config.toml
train_examples = 195000
bias = "all"
moe_every = 2
experts_per_token = 1
final_lr_fraction = 0
weight_decay = 0.1
Rows from block 5 of a small image embedding model, named by matrix and row number. Rows with one number within an expert belong to one neuron, the router's apart. Each number is 200 + 20 x the weight over its row's rms, rounded and kept within 0 to 999. All counts start at 0.
After each expert's rows are labels from the 100 images, of 14848, where the router gives the expert most weight on average: "strongest on" is what is common among them. Only what is clearly more common there than usual is listed. The data: rendered made-up planets.
# router: router (model.blocks.5.mlp.router.weight, 16x192, trained with AdamW), inputs 128-191
# up: expert up (model.blocks.5.mlp.up, 16x48x192), inputs 128-191
# down: expert down (model.blocks.5.mlp.down, 16x192x48, transposed), outputs 128-191

# expert 13
router.13,215,176,196,203,162,204,218,207,230,217,238,198,195,205,206,218,225,213,194,180,203,232,196,180,206,194,212,222,218,217,190,229,186,227,189,199,205,200,187,167,224,219,169,204,211,219,214,193,161,217,211,198,172,228,205,222,200,176,188,226,167,210,204,218
up.0,232,210,189,175,196,159,204,205,169,209,187,197,186,223,182,195,183,242,208,246,194,212,201,214,214,174,159,179,172,211,188,173,176,189,233,192,184,230,181,211,193,187,202,203,185,214,250,177,221,177,201,208,191,178,194,189,182,236,218,207,226,205,187,190
down.0,188,182,235,217,190,198,203,177,161,223,220,180,240,189,220,229,236,202,162,217,177,217,198,188,212,199,232,207,192,193,177,223,172,191,173,232,238,218,192,229,221,232,190,195,200,203,187,190,200,233,211,196,197,204,216,218,193,173,201,196,212,188,173,216
up.1,163,187,212,223,222,190,207,199,186,187,158,198,233,199,174,204,192,233,195,205,207,179,177,195,235,235,227,180,171,185,209,179,174,180,198,182,175,205,189,196,209,172,209,226,197,202,227,157,204,183,197,207,222,212,203,171,199,183,191,191,227,196,186,198
down.1,198,201,196,208,218,165,184,172,225,177,198,198,189,164,178,165,180,164,179,202,221,224,243,216,189,179,173,216,207,201,226,209,185,174,209,172,170,206,213,205,193,176,208,239,202,178,223,225,241,186,206,176,187,184,172,219,234,214,219,173,160,169,201,185
up.2,193,202,191,176,229,164,191,202,170,180,162,215,211,190,204,195,168,182,199,193,215,186,228,218,222,221,198,183,196,181,198,179,198,203,225,176,190,213,188,208,167,170,206,188,196,209,162,195,242,162,182,220,203,214,176,203,226,175,198,185,238,187,217,184
down.2,236,213,174,181,179,200,211,216,208,189,205,226,188,211,217,203,212,196,242,174,185,192,197,227,218,202,233,185,212,237,208,187,188,171,176,202,214,221,186,206,172,177,232,198,188,211,220,214,188,193,197,223,205,214,229,221,218,171,196,231,216,190,194,228
up.3,159,202,183,180,209,249,210,225,171,218,200,206,176,211,174,199,190,203,192,214,223,189,199,217,207,218,221,177,163,198,227,166,195,208,222,181,207,214,188,227,207,186,194,210,182,214,194,158,227,162,202,218,218,179,224,182,189,186,200,202,239,192,221,229
down.3,196,214,158,205,200,193,212,210,251,207,225,172,150,192,164,201,197,185,198,197,180,211,202,178,235,199,211,198,221,154,216,197,219,235,207,181,163,214,214,151,164,223,207,194,179,190,197,217,208,197,199,211,223,204,214,209,201,217,203,212,214,208,204,175
up.4,182,203,211,207,235,216,191,190,185,183,190,198,198,207,181,176,180,193,203,224,201,193,212,209,238,214,210,165,206,161,239,192,185,219,222,183,205,235,208,211,218,201,195,225,195,183,195,176,249,168,193,213,207,190,240,199,183,186,209,167,247,190,182,198
down.4,176,169,189,198,204,233,204,202,146,203,199,168,248,204,224,216,208,201,187,203,192,172,190,210,214,177,221,179,204,176,206,193,190,214,202,215,187,212,184,205,228,187,209,199,195,188,191,202,205,232,192,254,177,220,233,203,193,226,230,202,214,273,209,209
strongest on: cratered rock; rings

# expert 9
router.9,163,189,183,218,183,228,197,239,215,171,209,170,200,148,213,209,211,214,223,229,227,188,173,221,187,202,216,218,197,223,205,223,208,218,195,164,167,173,210,206,198,164,188,188,173,177,203,223,224,187,201,194,229,219,187,198,196,209,223,210,185,208,211,190
up.0,229,211,198,166,196,167,197,180,199,200,194,230,191,228,184,225,194,192,182,197,206,223,206,208,230,188,189,211,181,218,200,182,179,214,221,177,199,235,184,170,195,219,197,241,247,219,205,166,188,210,224,154,181,193,199,205,196,197,174,227,223,210,214,235
down.0,232,201,188,176,209,172,184,198,222,183,218,202,189,209,206,183,204,174,212,207,216,219,217,218,171,174,209,193,178,235,209,190,200,204,199,193,183,180,211,179,179,172,208,207,202,182,217,210,236,162,196,201,196,208,178,198,216,206,192,249,187,148,187,177
up.1,194,208,188,181,198,221,219,166,159,190,203,200,239,215,188,195,189,177,196,225,211,188,214,236,215,203,204,189,181,171,187,183,188,168,225,168,206,212,163,208,215,196,189,230,218,194,205,202,207,160,201,233,192,202,221,176,169,199,201,234,206,186,181,207
down.1,190,216,208,206,177,200,200,209,165,222,217,219,186,188,249,205,231,208,203,224,190,144,197,234,194,194,196,184,215,219,186,172,193,231,180,206,211,198,200,198,204,185,190,197,192,242,206,198,200,211,222,196,197,215,211,220,214,201,165,215,192,255,224,216
up.2,200,204,178,186,201,184,215,219,209,224,219,219,187,215,240,181,240,191,184,204,190,218,198,194,220,219,185,231,213,215,158,192,194,232,194,231,227,178,186,180,204,181,197,195,191,210,220,209,216,212,174,164,170,179,184,175,231,185,184,215,208,215,166,220
down.2,246,206,211,225,197,180,177,182,181,229,209,217,223,193,184,205,233,211,178,203,175,190,195,189,170,165,166,214,195,209,203,198,172,195,178,228,239,204,201,218,219,202,181,226,225,209,202,166,188,228,213,156,167,226,194,206,172,205,184,190,188,224,196,237
up.3,213,213,177,204,228,201,196,187,193,210,222,195,188,230,199,173,211,194,196,174,200,212,225,219,225,207,187,236,191,184,183,207,175,220,185,209,211,234,184,159,176,207,232,199,217,221,217,202,174,203,206,207,189,199,200,190,214,179,169,247,219,197,172,212
down.3,200,211,226,176,204,191,223,204,199,207,160,231,163,237,233,250,183,226,190,186,225,204,207,240,212,218,198,197,178,221,175,203,202,170,212,179,200,205,198,194,176,195,186,162,219,233,221,222,201,164,218,212,214,170,203,199,236,189,165,189,201,196,193,194
up.4,226,224,165,192,197,199,185,171,183,225,205,213,194,222,184,167,172,207,162,164,186,222,221,174,189,235,173,199,212,179,188,164,192,201,216,183,225,212,188,173,196,203,188,215,240,216,186,173,174,198,187,179,187,217,229,216,192,187,233,208,226,170,190,219
down.4,191,211,168,190,227,197,185,226,253,201,152,223,160,183,210,174,199,198,191,168,202,235,249,224,196,221,220,223,201,208,249,204,218,218,169,207,164,199,228,182,191,186,209,212,183,202,228,238,211,171,196,193,202,223,231,201,237,218,204,175,213,202,194,161
strongest on: cloud-covered world; gibbous

# expert 11
router.11,214,195,194,247,192,206,199,203,191,187,210,165,226,200,170,198,201,201,211,195,245,221,190,191,213,199,223,228,189,182,223,176,207,175,223,196,181,186,229,171,195,207,212,166,176,178,204,213,200,209,187,223,183,201,206,206,173,224,220,218,206,175,192,178
up.2,233,232,206,162,210,220,224,218,199,207,191,186,177,171,214,197,223,202,200,221,167,209,208,223,222,197,171,203,190,209,193,191,177,211,177,194,201,225,171,205,182,204,191,205,177,226,201,186,202,204,225,190,196,163,196,202,203,199,190,185,222,179,200,238
down.2,239,171,192,176,199,185,192,186,226,191,213,212,201,203,213,210,193,144,219,196,209,185,256,202,186,180,182,177,195,224,238,210,219,225,191,216,190,214,201,193,211,184,188,223,215,173,179,231,187,199,213,194,160,200,194,169,193,189,175,213,169,230,223,175
up.3,221,220,199,167,211,184,197,235,193,209,216,251,159,209,220,181,214,202,187,233,182,195,196,203,207,215,178,214,220,221,187,197,176,185,200,197,215,231,179,206,207,183,213,233,201,232,225,167,202,184,205,192,219,191,208,186,209,158,200,198,255,218,205,239
down.3,204,179,197,221,195,209,228,240,220,234,199,198,166,202,218,212,227,192,184,215,187,216,213,182,191,204,196,193,214,157,209,205,174,206,180,185,217,172,200,206,206,220,242,204,190,233,216,164,211,172,182,193,198,201,215,198,215,195,228,222,210,212,191,177
up.4,201,220,198,171,194,199,211,222,200,231,213,218,164,205,212,219,211,199,193,212,213,205,183,213,217,232,182,191,195,211,166,195,169,189,173,184,211,212,159,206,213,174,200,222,207,226,222,173,202,185,211,186,212,225,183,178,223,172,204,192,238,218,182,234
down.4,168,191,211,225,208,199,191,175,190,203,186,192,218,203,219,195,234,163,213,212,208,228,211,214,173,175,185,238,180,193,219,221,199,185,186,198,233,199,203,206,224,161,204,211,219,230,210,211,227,212,180,200,196,177,194,228,201,239,208,206,177,193,186,201
up.5,196,221,210,175,192,183,184,244,211,211,182,216,185,251,220,168,210,191,187,190,221,167,220,211,223,212,180,225,196,201,196,231,173,223,170,208,194,235,181,203,215,181,237,216,199,205,235,181,187,211,231,182,178,224,250,184,227,168,226,215,227,219,205,224
down.5,214,180,185,222,194,232,183,200,171,171,189,172,253,214,199,205,178,213,221,184,225,191,219,202,221,199,252,193,177,209,223,170,213,195,192,216,167,211,184,211,192,197,227,177,168,171,191,206,191,221,178,241,206,202,185,202,164,253,217,188,181,189,187,178
up.6,181,200,172,203,189,188,207,203,231,208,208,195,168,207,234,240,210,213,216,213,215,198,175,201,208,208,200,188,207,225,176,211,218,229,198,197,189,212,175,179,200,204,144,197,193,215,184,192,188,147,206,168,229,183,213,171,251,196,186,209,215,189,190,202
down.6,201,223,237,212,205,200,201,202,194,212,187,203,210,231,205,188,215,236,175,188,198,190,202,188,172,206,197,223,208,211,166,193,187,193,164,207,208,176,233,215,195,210,219,219,210,220,210,201,214,205,208,218,206,209,245,183,222,191,195,193,241,195,172,183
strongest on: desert world; rings; glowing rim; crescent

# expert 14
router.14,221,182,205,203,205,205,182,180,198,206,211,159,208,215,142,196,169,193,195,183,198,222,223,204,195,171,207,213,177,192,227,191,210,199,199,205,184,196,230,177,223,205,176,194,194,184,216,225,196,189,159,212,230,247,199,185,176,213,194,186,207,214,241,181
up.0,195,209,231,189,216,181,193,225,217,207,186,203,176,165,224,176,225,215,197,266,182,186,189,186,207,212,185,188,234,202,169,216,176,207,238,193,206,197,174,212,200,212,211,195,219,228,209,189,230,189,222,176,178,198,217,200,216,181,169,204,224,177,184,232
down.0,188,203,184,202,175,216,206,197,193,185,203,206,199,203,175,173,206,201,166,176,241,234,182,177,256,251,230,217,201,203,205,224,189,209,182,229,216,177,183,204,191,195,222,210,185,197,192,166,191,212,180,186,209,206,198,194,185,208,207,206,219,174,160,206
up.1,217,221,244,202,191,210,197,191,211,171,196,222,201,204,185,195,203,185,193,183,205,220,224,216,180,207,198,238,152,203,206,209,192,202,196,226,224,203,200,200,236,176,238,219,208,190,216,215,194,229,194,196,182,222,252,208,207,163,199,236,196,207,204,208
down.1,206,214,218,201,202,187,191,183,226,240,218,221,205,195,204,169,217,226,235,214,151,223,179,212,188,208,196,215,222,214,232,174,197,196,208,184,214,170,219,176,209,178,207,215,207,225,198,226,214,180,199,205,193,201,206,196,212,178,223,205,216,198,165,229
up.2,186,231,216,200,164,217,213,187,193,186,183,209,186,207,189,202,226,216,187,212,179,183,183,194,182,221,179,221,209,164,198,194,172,215,179,203,209,220,177,176,218,197,232,230,212,219,181,173,181,212,216,193,200,210,234,206,182,161,198,220,224,215,190,224
down.2,201,205,191,179,191,221,237,211,193,222,240,180,169,188,181,224,199,210,193,224,198,173,206,190,217,211,170,174,221,155,206,192,203,223,201,173,202,233,222,166,227,222,214,203,202,227,188,182,186,207,229,177,202,215,207,200,213,182,223,238,183,230,216,207
up.3,224,222,212,227,184,185,209,207,147,162,165,227,211,180,201,212,218,208,220,208,201,191,181,164,202,219,166,171,213,220,209,194,187,142,215,185,217,218,194,230,194,188,235,235,215,203,190,190,213,203,204,193,185,207,200,212,221,185,175,177,207,195,193,209
down.3,198,187,163,195,210,226,217,214,225,178,185,155,188,179,208,208,190,167,229,191,206,204,222,213,195,187,218,165,185,187,208,230,231,219,211,196,158,196,181,211,212,197,168,169,171,168,154,223,182,215,181,192,222,216,182,250,200,215,240,213,190,209,251,177
up.4,211,216,204,207,198,172,221,236,206,241,214,228,180,190,205,215,217,230,184,251,169,190,145,206,230,223,203,205,214,191,187,187,158,195,228,177,239,192,174,191,206,188,216,212,207,216,240,190,165,235,235,177,195,179,219,188,190,191,204,187,219,187,151,213
down.4,221,209,199,174,200,223,210,220,228,157,211,187,179,219,171,202,187,210,206,180,228,195,194,175,176,188,195,191,195,227,191,178,218,196,180,212,188,195,204,197,196,239,181,182,217,173,198,185,168,210,193,213,214,209,239,199,183,202,191,184,217,186,198,193
strongest on: desert world; crescent; glowing rim

# expert 12
router.12,195,171,200,177,208,215,253,217,194,221,185,192,178,179,240,236,204,174,224,208,187,203,211,215,187,185,194,185,222,237,196,209,207,207,187,234,191,201,189,211,183,168,205,201,191,182,167,204,192,218,221,235,209,213,212,162,207,199,174,209,171,220,238,200
up.0,195,181,198,176,203,197,191,170,168,216,209,197,199,213,204,187,188,186,186,156,217,257,190,226,184,211,203,210,202,221,172,213,187,161,184,251,221,178,170,202,219,173,203,182,174,239,205,200,202,191,186,236,185,210,210,163,192,225,224,188,189,201,211,197
down.0,222,208,182,168,214,216,179,222,189,215,199,192,216,235,212,176,183,199,148,208,202,189,212,191,196,167,169,153,193,219,176,211,223,206,182,212,179,176,196,196,202,196,170,203,189,184,227,174,202,220,213,173,185,197,198,195,170,181,203,235,207,225,177,200
up.1,224,204,185,220,189,195,169,193,185,213,200,177,211,191,178,160,206,215,206,159,152,197,199,174,216,206,197,195,169,155,184,176,149,191,180,194,165,177,212,199,215,217,211,224,193,209,203,217,219,170,200,182,182,180,213,216,182,206,236,164,240,221,211,197
down.1,228,202,180,198,218,206,167,218,189,197,206,189,216,192,224,198,186,189,210,213,201,177,190,227,175,195,196,163,182,222,179,198,209,212,192,177,194,181,219,197,222,181,186,184,168,189,205,178,184,230,179,206,218,222,195,153,173,229,212,181,180,244,233,202
up.2,186,205,187,228,177,242,208,206,188,210,194,126,198,192,212,197,218,249,192,152,200,225,176,186,211,192,212,215,171,172,171,217,197,191,188,209,168,222,192,210,235,241,190,153,205,168,219,210,208,213,209,222,225,193,253,185,230,206,202,212,207,167,218,158
down.2,213,217,234,199,235,223,193,198,193,191,163,189,190,183,214,229,204,203,143,213,202,211,226,217,176,181,184,196,170,202,191,176,204,199,224,214,192,190,209,207,240,211,172,183,182,168,229,197,215,198,223,188,183,166,205,199,193,231,181,170,211,202,212,196
up.3,229,220,195,182,219,169,202,161,193,196,202,165,189,187,169,160,195,194,203,158,191,194,209,203,185,196,191,216,190,172,208,202,176,226,212,194,204,196,215,237,238,213,190,180,205,230,217,183,202,211,187,185,196,215,183,211,174,192,229,164,235,192,165,206
down.3,173,199,197,214,207,185,208,218,183,212,178,195,190,189,226,216,208,183,191,182,197,186,215,220,204,204,164,205,228,170,187,219,192,196,182,224,212,245,218,191,232,182,179,192,219,185,195,211,182,233,224,217,189,193,209,177,213,198,198,177,183,234,200,174
up.4,210,201,189,187,189,200,203,181,208,192,217,181,213,200,187,213,238,209,201,208,209,198,181,183,151,227,200,221,201,164,199,165,189,200,211,183,201,189,211,172,191,230,228,185,216,184,173,206,198,203,205,215,188,222,234,182,205,198,197,203,205,196,192,192
down.4,185,237,199,228,243,177,184,199,195,189,162,228,177,193,185,208,198,208,204,203,190,169,210,216,253,202,195,217,217,203,213,175,174,176,193,206,194,198,205,172,164,212,193,216,206,225,245,182,207,174,220,182,200,190,180,196,244,199,163,158,238,195,217,186
strongest on: cracked ice world

# expert 6
router.6,190,187,200,222,228,202,215,200,181,218,187,169,223,176,185,217,206,175,190,243,181,185,214,200,171,160,195,184,225,178,223,210,220,185,219,187,224,194,184,202,185,203,182,208,189,183,196,191,187,207,188,184,209,182,186,214,178,193,183,159,152,196,185,197
up.0,212,170,217,207,192,212,175,199,183,171,209,188,187,217,185,194,176,235,198,198,201,176,195,182,227,230,188,199,174,190,197,227,166,270,232,198,199,228,197,207,200,199,188,202,167,215,199,154,197,184,210,187,203,192,228,227,195,199,178,189,224,231,175,197
down.0,185,163,200,158,174,216,241,233,224,217,231,206,186,209,226,219,214,184,202,208,221,192,234,187,187,187,198,192,191,219,193,237,206,220,186,201,207,191,193,195,184,221,206,187,204,176,197,207,209,198,205,189,233,178,201,243,235,164,165,223,190,215,174,184
up.1,176,228,202,214,185,213,188,162,216,186,186,200,184,186,171,178,207,186,227,176,194,217,173,198,214,196,203,212,210,193,217,179,179,192,221,204,203,216,181,166,185,193,221,196,198,182,175,202,195,185,203,230,205,202,232,174,186,183,211,199,212,151,209,210
down.1,198,212,189,187,206,183,192,207,215,222,221,226,177,220,194,199,188,217,199,217,196,189,179,164,208,231,182,182,235,173,201,190,222,180,220,176,218,188,226,149,174,206,189,217,221,220,176,199,184,185,201,213,206,237,235,167,209,169,178,215,212,222,200,193
up.2,257,189,184,167,177,185,176,205,254,174,198,222,184,190,207,217,217,197,223,202,223,204,221,178,193,225,219,207,227,219,189,204,192,212,204,213,180,226,204,203,204,229,184,191,172,205,162,205,188,191,184,183,216,206,232,219,229,194,173,215,235,197,212,194
down.2,194,200,202,181,191,195,169,205,235,206,186,219,197,214,210,204,189,166,208,221,174,185,216,205,207,194,187,195,188,205,256,195,202,182,226,200,198,186,228,178,202,172,224,211,206,170,204,236,213,165,206,218,190,179,197,186,229,186,175,192,157,193,199,191
up.3,207,234,178,196,203,202,180,180,218,204,178,195,203,190,195,181,203,195,174,208,196,185,195,187,201,193,169,161,228,186,188,189,198,199,214,192,180,172,202,198,189,204,192,248,195,182,157,214,198,186,196,202,194,218,231,148,187,181,172,215,196,203,241,208
down.3,189,208,179,215,202,198,192,212,264,195,236,193,145,176,205,190,245,200,197,226,220,183,185,191,188,181,196,210,238,219,206,176,232,209,210,191,209,205,188,180,183,217,187,190,202,172,205,188,182,207,209,177,182,233,188,232,241,179,184,202,181,196,210,225
up.4,198,215,198,217,200,236,189,208,216,167,138,220,190,178,202,190,194,206,159,161,201,203,233,191,196,200,187,206,199,180,196,198,208,196,221,248,206,199,198,231,185,202,209,208,208,187,225,204,222,205,235,193,183,223,235,198,231,169,194,216,210,189,188,189
down.4,175,225,191,183,219,178,218,201,182,172,197,223,181,207,188,203,185,199,191,165,231,199,201,193,219,226,203,203,216,199,182,161,207,165,216,211,211,222,169,208,191,205,225,193,191,210,220,166,196,166,237,215,208,217,215,192,216,161,167,201,197,191,212,189
strongest on: ocean world; banded gas giant

# expert 2
router.2,203,186,198,201,193,184,252,212,167,241,172,196,212,204,207,243,218,175,193,220,185,193,221,225,199,180,181,181,230,181,200,193,206,209,166,195,221,190,197,207,170,236,190,180,207,183,154,212,183,205,241,181,196,174,185,214,198,209,184,189,166,205,205,168
up.2,191,212,167,179,186,211,173,205,232,180,234,216,185,191,212,178,188,230,187,172,217,213,194,181,199,226,221,214,180,200,168,204,216,195,217,191,213,219,185,195,220,206,195,171,190,253,196,174,196,158,159,239,191,195,205,201,205,180,216,215,239,162,170,216
down.2,190,178,220,169,183,210,198,218,205,188,205,227,199,228,187,209,179,211,167,201,215,212,193,181,181,201,194,215,169,222,184,182,192,196,223,195,216,189,203,232,239,189,220,197,224,221,213,188,210,204,201,191,178,199,207,196,190,194,189,207,226,211,205,230
up.3,214,174,212,201,174,228,191,221,232,195,241,192,197,195,210,176,213,186,182,210,203,201,238,183,193,205,210,186,178,231,195,177,215,186,181,174,213,207,201,189,191,184,183,209,159,195,204,213,210,194,195,169,208,213,193,211,212,186,223,182,224,149,203,228
down.3,195,203,205,204,211,179,228,164,191,212,208,194,206,169,202,214,225,184,209,236,180,222,206,207,175,219,198,234,202,180,222,218,160,200,213,212,238,225,185,196,179,188,228,208,229,249,195,208,218,197,174,206,186,221,205,202,225,195,198,222,174,229,194,191
up.4,218,233,174,185,215,217,167,235,226,182,193,205,168,207,206,177,184,181,179,218,174,148,195,189,203,198,191,215,172,205,214,172,187,204,207,184,223,221,207,181,244,200,223,214,180,188,227,186,235,185,193,218,218,199,234,184,234,173,191,188,237,183,202,214
down.4,200,204,174,225,203,178,190,155,186,220,189,210,214,194,174,168,208,188,206,215,182,219,188,190,210,207,207,228,241,175,221,184,185,172,225,219,233,207,180,184,169,177,238,249,216,212,183,188,207,196,191,208,167,248,200,201,178,211,226,218,184,189,211,224
up.5,175,202,202,176,202,193,180,195,201,209,202,210,200,205,182,175,201,194,224,176,218,198,203,187,211,207,226,219,186,232,188,199,193,183,218,202,179,218,193,211,239,192,212,201,235,194,238,179,224,168,201,224,195,231,224,207,192,155,191,211,239,192,231,215
down.5,215,224,188,212,186,195,170,184,194,181,209,206,178,214,188,205,213,203,215,202,218,215,200,191,237,223,219,228,224,194,232,186,192,250,193,199,225,236,205,163,157,212,212,227,181,237,175,219,197,189,184,189,193,209,183,183,216,217,227,174,233,176,154,180
up.6,188,221,202,185,199,223,192,196,240,182,200,213,172,193,208,172,184,183,187,150,200,214,218,187,228,215,206,229,184,203,245,194,176,200,197,220,195,229,191,187,205,168,242,210,176,206,208,205,202,179,203,207,198,206,216,198,235,160,223,182,239,192,178,227
down.6,214,177,162,183,173,198,208,177,231,207,228,196,177,187,201,190,224,187,198,214,207,193,214,205,192,181,198,172,210,214,212,208,210,243,199,196,198,197,184,152,198,188,191,203,198,212,193,207,196,206,216,175,193,226,173,236,218,172,189,235,208,211,195,216
strongest on: rings; ocean world; banded gas giant

# expert 15
router.15,165,178,203,200,188,198,229,195,171,209,201,213,196,169,225,226,200,179,230,227,177,173,239,220,218,181,197,174,250,184,203,196,237,218,215,203,205,210,201,221,183,194,217,235,209,200,189,223,196,221,212,176,199,177,167,196,222,203,172,189,172,212,185,183
up.0,192,195,244,160,183,250,207,216,197,202,218,228,205,244,189,198,205,201,175,207,196,184,192,175,205,213,203,227,182,199,203,165,203,199,197,179,228,195,183,193,209,210,186,176,235,188,200,194,198,204,239,190,189,207,218,202,198,198,234,197,217,222,197,217
down.0,207,207,206,251,165,172,200,194,192,215,154,206,226,184,194,190,226,168,223,193,170,202,202,160,181,216,185,219,223,189,225,228,200,191,201,233,227,175,205,220,187,219,211,215,196,175,197,211,222,186,178,188,196,202,187,206,198,203,197,204,171,142,177,205
up.1,164,176,163,196,173,189,197,198,184,194,204,181,223,203,187,191,201,189,211,185,250,190,216,151,173,211,218,203,225,181,199,204,220,182,166,174,161,226,198,235,200,237,208,240,148,188,223,186,201,209,195,206,199,228,198,221,198,185,215,203,203,192,151,185
down.1,179,173,187,199,172,222,194,229,231,179,217,173,192,184,192,154,204,188,207,149,209,249,194,176,192,202,210,198,202,182,213,234,220,236,171,191,177,197,223,217,202,209,191,189,160,169,156,214,210,191,172,194,221,183,177,226,184,208,226,186,194,161,194,189
up.2,196,184,163,205,183,216,194,176,191,202,224,197,178,168,186,201,241,199,189,188,224,236,205,226,223,216,197,231,164,208,197,225,202,220,161,219,211,221,191,196,202,197,241,203,224,193,203,207,214,188,204,185,208,208,199,204,228,212,156,227,206,170,173,186
down.2,222,233,181,217,228,193,159,184,194,194,198,184,196,176,188,197,218,218,167,209,181,167,185,204,217,209,171,177,196,200,200,167,206,175,202,180,191,206,211,196,199,223,176,213,202,195,238,177,180,191,208,207,176,198,214,167,226,189,193,204,221,194,188,177
up.3,213,219,201,206,206,207,199,177,192,227,210,200,203,201,172,165,221,229,184,149,231,256,211,219,164,219,179,202,217,173,203,220,166,219,173,194,219,208,213,167,197,218,186,194,212,201,233,199,206,187,203,211,188,220,233,201,195,174,216,166,221,168,208,176
down.3,150,166,204,178,220,208,193,210,189,191,210,173,214,193,184,214,189,190,153,192,217,200,216,176,213,215,179,201,202,154,177,211,193,222,225,194,175,215,204,212,222,201,192,208,201,191,179,203,216,211,198,193,202,160,204,207,183,212,233,185,246,209,185,173
up.4,209,231,215,214,208,186,180,205,228,236,204,234,211,193,183,186,181,229,176,216,226,184,203,178,205,201,173,212,205,223,194,206,191,169,205,170,192,181,225,190,198,203,170,219,191,204,232,205,209,202,244,212,214,198,205,174,184,196,227,202,209,156,187,196
down.4,196,174,192,200,232,190,182,190,189,181,199,199,178,207,144,202,179,210,205,170,194,232,213,182,215,221,206,225,171,182,212,221,188,210,244,187,184,209,218,195,198,191,220,195,198,205,214,201,211,198,184,231,210,181,209,202,215,221,186,173,241,137,198,197
strongest on: banded gas giant